Weights of a small encoder-decoder audio transcriber: encoder arch tc_resnet.
Rows from block 2 of the text decoder, named by matrix and row number. Rows with one number belong to one neuron. Each number is 128 + 32 x the weight over its row's rms, rounded and kept within 0 to 255. All counts start at 0. Numbers have three digits each. After the name is the row's rms in percent of the matrix's.
# fc1: MLP up (decoder.blocks.2.mlp.fc1.weight, 1152x192), inputs 0-95
# fc2: MLP down (decoder.blocks.2.mlp.fc2.weight, 192x1152, transposed), outputs 0-95
fc1.513 101:109111149124112106150102086164073129108103116100122106134175165104166126169114087075066113118097165186159081098167107149075142094142159103127141153135083142140128163107070120109109105115169131097109177184103127104147123128145139070097151166135144071107133144104099131127132079099178069083
fc1.514 074:073154179098099109098130077087068133129184110145115160126097104156099100104109148124163189109167124118078144193128093118157119186109149143150114123127144146144205123147151088158102087069109110165143126104165133097140124061129134173136126066126163068101141119105111078134099115177134153129
fc1.515 076:139102098088127128139149182143148086186092110166139117149088151124152091117158104186164095116157088083179116122157128169128123108100122090123199146092156132103133186128121148161109091100150130147072093193111142084124092117135127155156107131095141139146150201122171141052096069139115075154
fc1.516 064:175145119146085109102160115121114078169081148103104127131131126067158170161083090104095145123122129073128140152163158149131127109081205109069159124147030095109136178139125113101093097097095110134128188103110161079171154097164159126162198148193141130166104131085147108130098127154123113193
fc1.517 076:108111208141135137146108081106179090095113153150132139132101139126083129095126174098129109178166141097085106150117132133104156127181153219114147138160111110061100062128202170125124140151109131161171109112152138116158112159154119139086126110106127098138142104130164198099116100119147156164
fc1.518 077:192079073149094138134182100242133084103141148120169110157145153102080089146149105141174091101146087118138201143157127127172181170102114136137169098153148098071145200121140130105105122140098169184111096161070129146157138149121168129105120083107134212113147143104137171142119140116127157105
fc1.519 082:070129121136101157094141090137116091104167066173097138053164138128096138119064113163222162154163175170136118147153127069126109112140145128099136128113103131145112139159054158112116147124148188071129112147087189124200189138110179123137061131088148103127139164109116115095107092162168163158
fc1.520 082:098104176121127144146196169103074168137115166106165130146105048113148092103125162149138099098150125073149074122106090178137128132148157152122141154190081087134141106123152112159168165151149148092106082208096140148144125147101074142086105182107116129123146122151127109115144169126121088145
fc1.521 097:151101122113070058097107177172107109121128140167134151108127189109110154126073108066098121094160139126144086151179098121086126123080096126131086146144153121155111160154115129092085130145104103145139166105112087076169224179121109159113127143136162140150126101097114124142125058112110127162
fc1.522 103:035131089085117156146138103173057151165142170147146105134108162102109116128091183127142081079115192088094118121126108112164118093159175119151105105173105108130132113146096142104132160121151088128109131106178084133080081129150163128140165132107153140096061085164107113168211073124109107151
fc1.523 088:146071131126126116056107125113111166127178101108149171140159090118122094165105113148107132075111140129150051078100129114151102085113104130117124103158161164166150065172098120120114145126145138096120107114031143106090144119144116137122110131122120124123103080081174129111180109098149155080
fc1.524 087:133098149150131089112126118095105105161153116129185014134157113101142146150143178118139114153115192094100198151094162119157130141118192151164161119126089133044190120172162106129082116136151107138085108102112112155111165147109132138185115135127150093145136130113131171110142137173130082121
fc1.525 128:176169139136142115102157088166148092147108129087168188116142156101191106085140096098135118113123082078154178062119102106135093125099175162096089137059140105111143128159140092115145102050138080173147163134193113138096098073123157130123153165056107200180101149108091106169188075159135128147
fc1.526 109:142155101132146061133128132120115098096151119172125140085120156159179118140096084167097094190120155130143128147123111127130094086096139080140108163111076145168216165093137173147178109183124118113127142089116122173123156138151111112156107119192172092188138141185192082121159145129126130082
fc1.527 092:173117143075095105118080165096207158142129103142193118113125109138181123137145171104177092043131120151120160092068135167136144087151071125081162078176142130155148101124154120155129105176139101126172063099058138148144139150141145135095062109114143170104138138126146148128111150203131185130
fc1.528 119:112115126119150118147140126063099101144139124155128161150147123091136146136092116127192132060191171176098088141149131133085155191073138081131115102140114102125138117119165167130118205118193159152091102090090177041174154094129140090147139163189138137120072107059095138080122189089088099154
fc1.529 068:114123173101158126126114095103024111091168131138138147130151144114128156100060115170135131127113135100090154099093123098128119107130113108158148148135172101137111099168093132168085078098134176095143104129200115088134142164109086125171113106125150124174097165141193148149112099086162105088
fc1.530 093:117134108112098143100156142130183074147179131157076115130117080138144131101144102083096111143114159168153128140123101108077133114148160075088109113148144100143099067157103103115156095118191090088129129057141123089124163145188185153113099102105153137140060066111122128088119137122121147154
fc1.531 117:152156094149114157148159109130138125136136170152155159115187127129131124108144171148186130161141142160143157144132140129128130097142146092207129081133087124139156147089142184149162109129166163144122199078102139125107147127110164171153114065135117140153127056130142182078188110131154123095
fc1.532 077:123183116094152188135123130099131115158102167088110089082171181120117105169092128102112142154147143134157138124115137138077131109113171112153157149177131132090101172112113147142119149131105122154162123161101118164172125156158138118105143115175103222106156097092129085144129094166178059155
fc1.533 065:108127183120144132134085170109155100113147090093151104122184138094093166045099134158109171085089076127100113093120102085091123129113169116070100129153130098123137147102186151115101103147183122145101129117144100125178107099107138133164066164175140174156125075116124111126062115144152113110
fc1.534 088:090131102162146107161170100164182132133109084175139140183098101112159123168061133124134175157160115162075154069089117144095137182184097118114126115100149129127125149169136065103117164109068161148145130147128142156128130097101175171104176117122124175078163157120102105141149093130109136092
fc1.535 161:077168111148111123141117152207154166154141116093128107117152186110120119138153188119170114128163151157119090135080084150163163112187070124144107133079132131158140079080146159146206099178103131101130152136086158109146119138121122093154137035108105194138140119164124091133172088090086080138
fc1.536 070:106074106137127152134104139129097106156146115116147122084151152127122097195122148126127098112123108071098119162085094068141134138129217120127121115054085114140106154150080070128083187121189140177143173166112105112149046172142085126138116139140163081191095114138149142126140160155127110093
fc1.537 063:131156142211139112112115110126161106088192201081172127167171125131119159128117090166052144137132086161140173118070128127137136130124106176155140124113118183037156101193129105098143158150146171139097100105120162124144080140090144118072109090137149153152135124127145099095108114137059107123
fc1.538 096:145132151091134173128193081186115102101108137121124140108168134129124048174069161100159145145122117115179134121152124065135111106149197097151131167080154102121178146130103131138119124146069112163113105110091127112172150157151143104137155092099119137109171137135125116101087052115175132099
fc1.539 109:073125161167120114121155110134128147092143204121156146086144122048118186117131142131097127118135122139159154118123103175167197142126130066093172172034134090100187069140117120132126126154124086118113104158161192161139125130121080092171148117135149106162122112146090082131108212123120108104
fc1.540 085:115155146057189098089117102109132109150160102106113134122161125097138139186164067168074140167156095121098113165084140109153075133065140083171151173124099147123163146154136121102117105074201120100153116112146162156076156153073142108148083087196173120160172053130199132123091109167159124121
fc1.541 089:123107083146101071085119118183150134103151189124185134203170103136130164202082080094128154127117116070174098156152123157079156142140150123122192095173102136133123118163153126131216141123090123143137111148070097099125087139124110098156127125142156116107084139145155105136115116132126109181
fc1.542 079:080130118135109100120135154209136104072125143142118166119110124208093126109144120136096097133085153079181087066084145118114154103107075107132156085086095097106102106190100050134124141129126159153109142108134074112146102164102195109152087106139062142047103114138107134171081128191105048152
fc1.543 125:057108093139113066141131115127134135073119099110162115125192098172122179111081163093118148160168160149065089169052101130118145163144105121177162157085153116056196149181093075089134142126119128160176141090089092097085112110119122125114083104161145123104117157127112173144143080185139117113
fc1.544 111:153144101196106157148151125119130145160051156127122107135126049089115173088165166187065118155175151134095109133177139157214070091134121144137148134108124138195117123077144067148081092099125187133125152079158138120136128098178159174110128123144093128135086124160148192125103128110177174097
fc1.545 091:134130167129189164105120153098182116116087130122117130111104085121127146110143106142114104170096089196163096115165128120126195125113129143168118107138172069158112083126086107087147117094122184181121182099159120138118126082142170155137136187106126142079117159095119110090094127110123119093
fc2.513 099:135102132067072103173162117085123180126098144138182129086115101131133119163097210101108115139145108131109146132102096123172072213165104144159132202126149141106104117141143156081143102075159122169105139140105150096145123138169120115177139139128083131135108106141136176115127107112097111166
fc2.514 074:176127107148103170103113125087133159172191099134140078131169148169171125129093107136133115165118190147162115141110156150079097109161105119154129130141122145147127189092140151102163120180100220123106129137073165138174157121077144091108084125124132138110130137104185177137149113151176096149
fc2.515 073:191168142174173164175150086112092115141218162122088168177092097085129162157118165106136149117110113095086116119049096143120200135161120154122101136125081086094108078135155204130094158175157128105173163082103127169156173105115107152108122119159085106134148141059129103158166111081122123167
fc2.516 070:119120151114132140128108116130131136096174179152186066162158104175106053215129155157144133091154130081169145125160067137177164145120098114172087143112187157146086119132095127123088151121136119161107134167108133142112146152079126166099085102108141080126163144135100122103199106114155187068
fc2.517 073:142112093109102146083088128145097174115158145096102143110154171148144059137064157117076132126148132144161146061131144083153040183152132067151187116116130102158202159138060066137149106131193154087158112139072086146123101077168123133108108123097139137110098175138135110148067178120089119154
fc2.518 077:163150127117148151141045144090073103091196042196075145065163112134142157062125137061143099099100136110092149088147106110144086062154098066106147186140122120127121116115127077120185162148109139102207082076089185170113103157113178107158141142109146115174132164143127147064161157087174110165
fc2.519 080:165090096130108112198164135157133094175130080143088165115110112155117135114191130152178096150145134116128130148187145115138058166117127091123130113131149128123034148141102116125126115148176095122153109115119126136129117180128079136121097184153143166166055147117124087108091155067159066157
fc2.520 083:169147105144134122189107129142128174179108163152146103116080129061166095185149144111113169148156135123105202126104171158110139105092105130134079171116142154126130110156155230089127104086116109150166151078108091121191137079137127056181139137155149083139141143145115149136092083138090119107
fc2.521 099:087084147116143140135098166098143162090164105096103146111080058157210080194168092182148124186115151094144133131145105111090107113173141125161092157111103086110116067118142143113167063104181092161105128092112134132140090120137080124095108150119108153081139126145139123146114155126101134117
fc2.522 103:084130117147096146122112097104108125131128185106160159149062179170103084087131099179129121174165032056135132166125137141166096103176140127145142072112166142121169081141125130143181133118162134104085144132129148179150129158112169179125119122116076158151136085102160118088064114095121123168
fc2.523 078:108134140097121109135080084172122102096127098113156091136114131166098205090184096132162098095141063167118229168177115109079168156164073136176157090109137057100109120081148106134111113136098126122146144140247105154181125175117131096106132093089106131159152146143151114153071129126093128165
fc2.524 096:112166145074152163144132189114176153102121106217105150114143116184115148111126118172184165137168086048136127175158144143123096138104068072143111165122154113168100129140119158192164135126153134142140109173162166128087211117127102110163109157130125166126110115125108099158146164133106147109
fc2.525 129:139164159120138156086100092150149117128104130058124167129110116157144098184107176128128075172094149128160154136181099190109113149118113122123143075135139187141127110127047121117110078140097184143116169097140098156098142136089109057101135119137129085125186141153123137162154094137159147028
fc2.526 113:080112121159127158158147174133121112126132051106175123081118112147146123126108160110156099079120154146097088151154185127054148111146126066154117121160153152092142157123174192062146152104136116169122084111109153119114121111131115118102017152130161088169085112106158148156083169132133166092
fc2.527 094:137132168199108179145165105169091108124147137117075153127110174070125105113152116135099142170118083102118113114139128138117134121127161116159159189137076074157048127122102161084131188085111130143183065100131115166115094132144169072146142108079109174083105125131133119175051177084129094129
fc2.528 122:155084156107106135108116103070116137078104090138044180146113084085049203130200142081194130119210067117132097135136096124150161168124153134149144104173140100081112129152138153112110117149135110111147105176069115142150088120092152091151116130181083178175138126120125068102128129110118080118
fc2.529 071:121138145169122139087192125174183205104128157083146168133092123120200082164157148090131143094125131114101105115124185188119092118109083179116085133116098141152100132122127152088158250208170097168100116180067181157139127163118133098140155180153090154120138105097124142120098175144091140127
fc2.530 091:068104156154113084144120101182071091129143107153167182111138152149122108147150151170142144147138199200165101120194084167136078187142113148175139040146158118081143129084155175130197090132138140115105110123145116129117142157174130114172091134121047112074093121177164143128087107090172086182
fc2.531 107:083158144134101111093182167149160123178099157132141077142056128166089164118103166144037107114132164085157131104163087150070130132148144188146160139106112115135138124137172119108156167123093138099105132100113129133090151149096107130140075145076097153125130125107166181179098159110123087156
fc2.532 072:168143102134072108118139209092097121100077085149141085148121073091111160149097146163123129147147092192086114145128144103139089162176075156125120139085135111156141088109157083146171104122117124093115110063166115132150140172149159134135111203174221052120178120120099125064171166137096187143
fc2.533 067:100117102118093119055113107076064185170154182135131079112157061102164139148090130151169177119119132133110122169095133139148113098137135086161123115097168112168165155170131074120153071110103189091120102148165125118098167164043088084128133118119135115110154086132108172119147139122148159166
fc2.534 097:133117129136167171094087120178134072097166120135088152087145192106123102151162119050141112120086151139157129156155148134153066085108106146104110146087128134130106139105133147115101156056120126161161125119171114112137125135123092049094142107106110145092141134152092128155122123179149124125
fc2.535 168:137132091132150127179171131120177141127081087154136117135136179159100166148170170118145085123074157178102170131072153168119171110145105096120163111165167137152120164152201106113086088139122155093053149122089166149099073113124094177162139203100096136092090121105107114094108120161101162142
fc2.536 075:091164105112135147162097168107131149095096092082118136189165118155126134058159104198098160131059112120090100206174172178107130128135059132155165145099188152131150125127097084133157154150125092087137107157130185155129149127143136181125151108137102178137125147147133114146121157090101124069
fc2.537 064:092101140138157123109100140120175172149157114094089084080188105114140144126110166103127137134152130095129174134109135146131116144133049121192144160078094145174100215094121155172106181101136175161091141124173155203097175133161113132141119116079135121179102089156113086148128173174188136124
fc2.538 094:157086134139102098091057137075146164112158108103172139114152073130149074099111119101103114111094134089078141125084127146141087145141097106134129133118048161059149137122117128162117061112130156107146147070126153169127105138103138160124088141143116113128107086138150154104103110134130097135
fc2.539 105:119156122131129144050109057155163137073122123142140086112125078105128078158170119130156124124154092161085114180086111114121144104119122081150178163133084156078167144135152120152182169098169166146116126160126119125158185134129046114153166086147121084203084199135125088056120175155087096089
fc2.540 082:070142146228091127169188156132106155046074154094117100126122095100093116117078169040158138116113146131077088131140119108099089114105108121137106078127137166137083150139178157146162144167091136160065160162140104117163147123149114156102169080134176119143128157132111201123146127095138083120
fc2.541 086:145109101027144123150098182093082171129117194106072126068119159101135128103159183157082144143131116177134167109129100060168159191143149140152105187065161132089161145060091128140093108080125136144075116108096137148174128113140133128115114125202071143092114083099099163115165201160155131129
fc2.542 075:116143111119114144102174107149096105131092092158146182135107136184179131153173152090118132135107144115120123168123129129184127152123157140109117161125073093140176062120091141137100106059113111157127119058171169123087133122154111162062132173106160184129051142132054120097137128112105121152
fc2.543 135:127088104189102052135109110129155137107113176178174088123115128148108137115143144127125083210068137162093140203113139113107094086189133164154197193191170180084223182197107150113182114132123096118132116106123093139073131086152128118123173130088107163163153146124036145090079126157138127084
fc2.544 117:092076092082125075092097132098095046158094121104152185074156141168088155140094109099167149067162159052131144132125098109133130158117087093135126085148170135116169130100126162121149114142116145099152144115110102124074127130114102134098167077174094130099207093149078126138104167113169099117
fc2.545 090:183090111142134104109083156147128099091111127161165116122161160078099131186103161050096114099188117065096121093062113120199102107148116115108164127113140082103140164156150114187105112094091099073133126133190108070119111151123112107113164075133132089137116113101102168180076121198071116134